Rows from block 3 of a small image classifier, named by matrix and row number. Rows with one number belong to one neuron. Each number is 128 + 32 x the weight over its row's rms, rounded and kept within 0 to 255. All counts start at 0. Numbers have three digits each.
After each neuron's rows are labels from the 100 images, of 14976, where the neuron reaches its highest value: "responds to" is what is common among them; "patch colour" is the nearest of a few named colours to the mean colour under the peak. Only what is clearly more common there than usual is listed. The data: coloured fractals of 300 iterated function systems on busy backdrops. In brackets: how many of the 100.
# fc1: MLP up (model.blocks.3.mlp.fc1.weight, 576x192), inputs 128-191
# fc2: MLP down (model.blocks.3.mlp.fc2.weight, 192x576, transposed), outputs 128-191

fc1.514:137140099112129140139107149200187179137171137145121165091151174124112199103143084110143142099087183106092127124177105169142073100151101156070081131134191129105140163147110146150153107142136106
fc2.514:192107132064144159164146157141151089094135115125113128118153075123151078122079102114111117136168145071088096104093170082143130191129122130115075106137127074092176110128120107155151099120112122
responds to: white (58); red (34)
patch colour: red (25)

fc1.253:161078151075105117161149086114048103153123142156144139093135194187123137150094072084098101115125198129106121140142153126113048104102161128084151024089160132141093170151126110196104136125143124
fc2.253:161121152035186131138174161128154126183130149148115111124142125109166111172146105114131129141198111076064090123165095098132087224116127192066104105090137107098127058163132100126082086116169083
responds to: white (94); sparse (75)
patch colour: brown (62); black (38)

fc1.307:116099120098091104169171117068128153087158113150107097101123144108147156141146214100086136113111160117114131137116093094185085144157086135131071054152147134154170146126149154117073141148162107
fc2.307:158129154050145082159144147154126075221107131157137082106146141106109114094154085137107148174149122109046151146166133117138097169065101146099116091122150087109114078119139112110180058124125158
responds to: white (95); sparse (61)
patch colour: brown (57); black (41)

fc1.401:082108172094108198086116104130138088182194163136093116132119142106070101172140173116158143165118134144129152188144085171150123131169081060101122084097157077127104078123136115175127143126176167
fc2.401:082091128199109084117138127140097177098127145148104177146165156107067108105159070166166085128137113087154081114119137157124096114180129145134108067087111100115102140111129192121121175111092117
responds to: purple (100)
patch colour: pink (60)

fc1.298:195114149102131142096198167138093129056093126105148135113130167146100141087122138128052131109084138138068141097176156093150143149118111203126061052137161164146110117162138172158116122091144136
fc2.298:136122116064147147125187117075201150125160115154146085163118147152104145116079123175137136096131125139174110118092113094096117191117157110080165144138143104138140118103125089160168097163160101
responds to: purple (83)
patch colour: purple (26)

fc1.318:139126100089100123168151140173127167096165102164104133098144157145120178152206160144154130123101177111118140125173095149114059129154134160078109129112173117115155131103146162137154129145154128
fc2.318:179119158038150126149173167125126066186118122141136116131143124132167065127102100149098114144155141068077084129127137073155117210083111136106079086138107082109132068130126113110154083113156135
responds to: white (97)
patch colour: brown (67); black (30)

fc1.473:136115147109136085138133138165160116073138132139099099104140136141061176122118172137052156106064164142129118146155129163128128077112095190061132141106147106161143102175157123105097134099172170
fc2.473:166113156107133091155111065116112210151130104180106106182137115084154135129151124124120120127141089191122110176089075146124095170148155145126093112063195098082175156147121106148141107097064095
responds to: purple (81)
patch colour: purple (38)

fc1.536:122102118064127123157114146145158084138161115146111091123138127141111109181135183074064127104082193089140099092163134128136134160071110166133158119137150133184135131168122187096124132089177144
fc2.536:155119147104114084155125116122060179145137131147154169168120129114149107136200138108170151151171193189141118158115069166128103181146052188164093080078178081091157123104147124136144127112097089
responds to: purple (66)
patch colour: purple (39)

fc1.89:178085111108120109173128163186150126095153105158124144093114141082084169196160112116091144154075170085143143102143133184139149107074119131085075100149158170120113159158090129179178152134151172
fc2.89:176071133114150102154164116128107206061173092144100132189162104085124120132170083144169097113156152137160090119142118119143126201118121133140077104080091088074170165102097090133116143137081132
responds to: purple (88)
patch colour: pink (42)

fc1.176:127115080032107165112139125062112112144175132119130163110167128133103117124159149101066119112069124161102126157188093147056075147132120109148107151132197160148108113131065111121106125118176099
fc2.176:138137146112161149122139141116168090119092124081109142152102137113181185164103142129142116127154089117126121142100088087126125139129184078098123081098147118162192109183137110122116115052155149
responds to: grey (87)
patch colour: brown (64); black (34)

fc1.174:158161144122135107138097131187155181114169142166068121082148166042103177083220128145165162118089148116087164116192096173143076122157127144059086116121191135104108145114117120178160144130149141
fc2.174:199090122094130143160112157132137091070131108119141105089163089131140090129083099104098095121160131048080108079139166079114134190092150136086099118142092112078154128154111132110138109135094098
responds to: white (96)
patch colour: brown (59); black (37)

fc1.276:156112106154099131132190096119128136094164108139153143104179201106129127109188131111106154141078121048123167108130060129160126198100077121146082137117136130115154086092119097128153172102150106
fc2.276:186089145074121122144149061157111121135121097139120082117166135085138102097104120105169077116121094087091067112100150127098123185109132112100098104135127081087109101120121084102127146103122119
responds to: white (98)
patch colour: brown (59); black (38)

fc1.95:152175121147147109106113168171116182104151132164114141101154153098111181100172099123105200090111147177089188126171136137144112155160089132107037102183210076097087117115095132192116088119144164
fc2.95:153113112106113159136093124128121095132084116113104111122140095126105150123141091130077058161121129107070154102144157096142135205109136126137076116150123113119129098079070177121173125145091142
responds to: white (77)
patch colour: brown (61); black (36)

fc1.387:135178088067156118131149111121155128093140176141139142152145082164114132099155093154105136084133146137138118177145100145080087174103106195126123115001137055137081090106111097128115074099192089
fc2.387:127158142082123127072167134116133107189095119112113079167106100089144128159112179102100114184109089099099158177140110133150127138123154113176036122158068149184131129197081103079105058105134157
responds to: grey (74)
patch colour: black (35)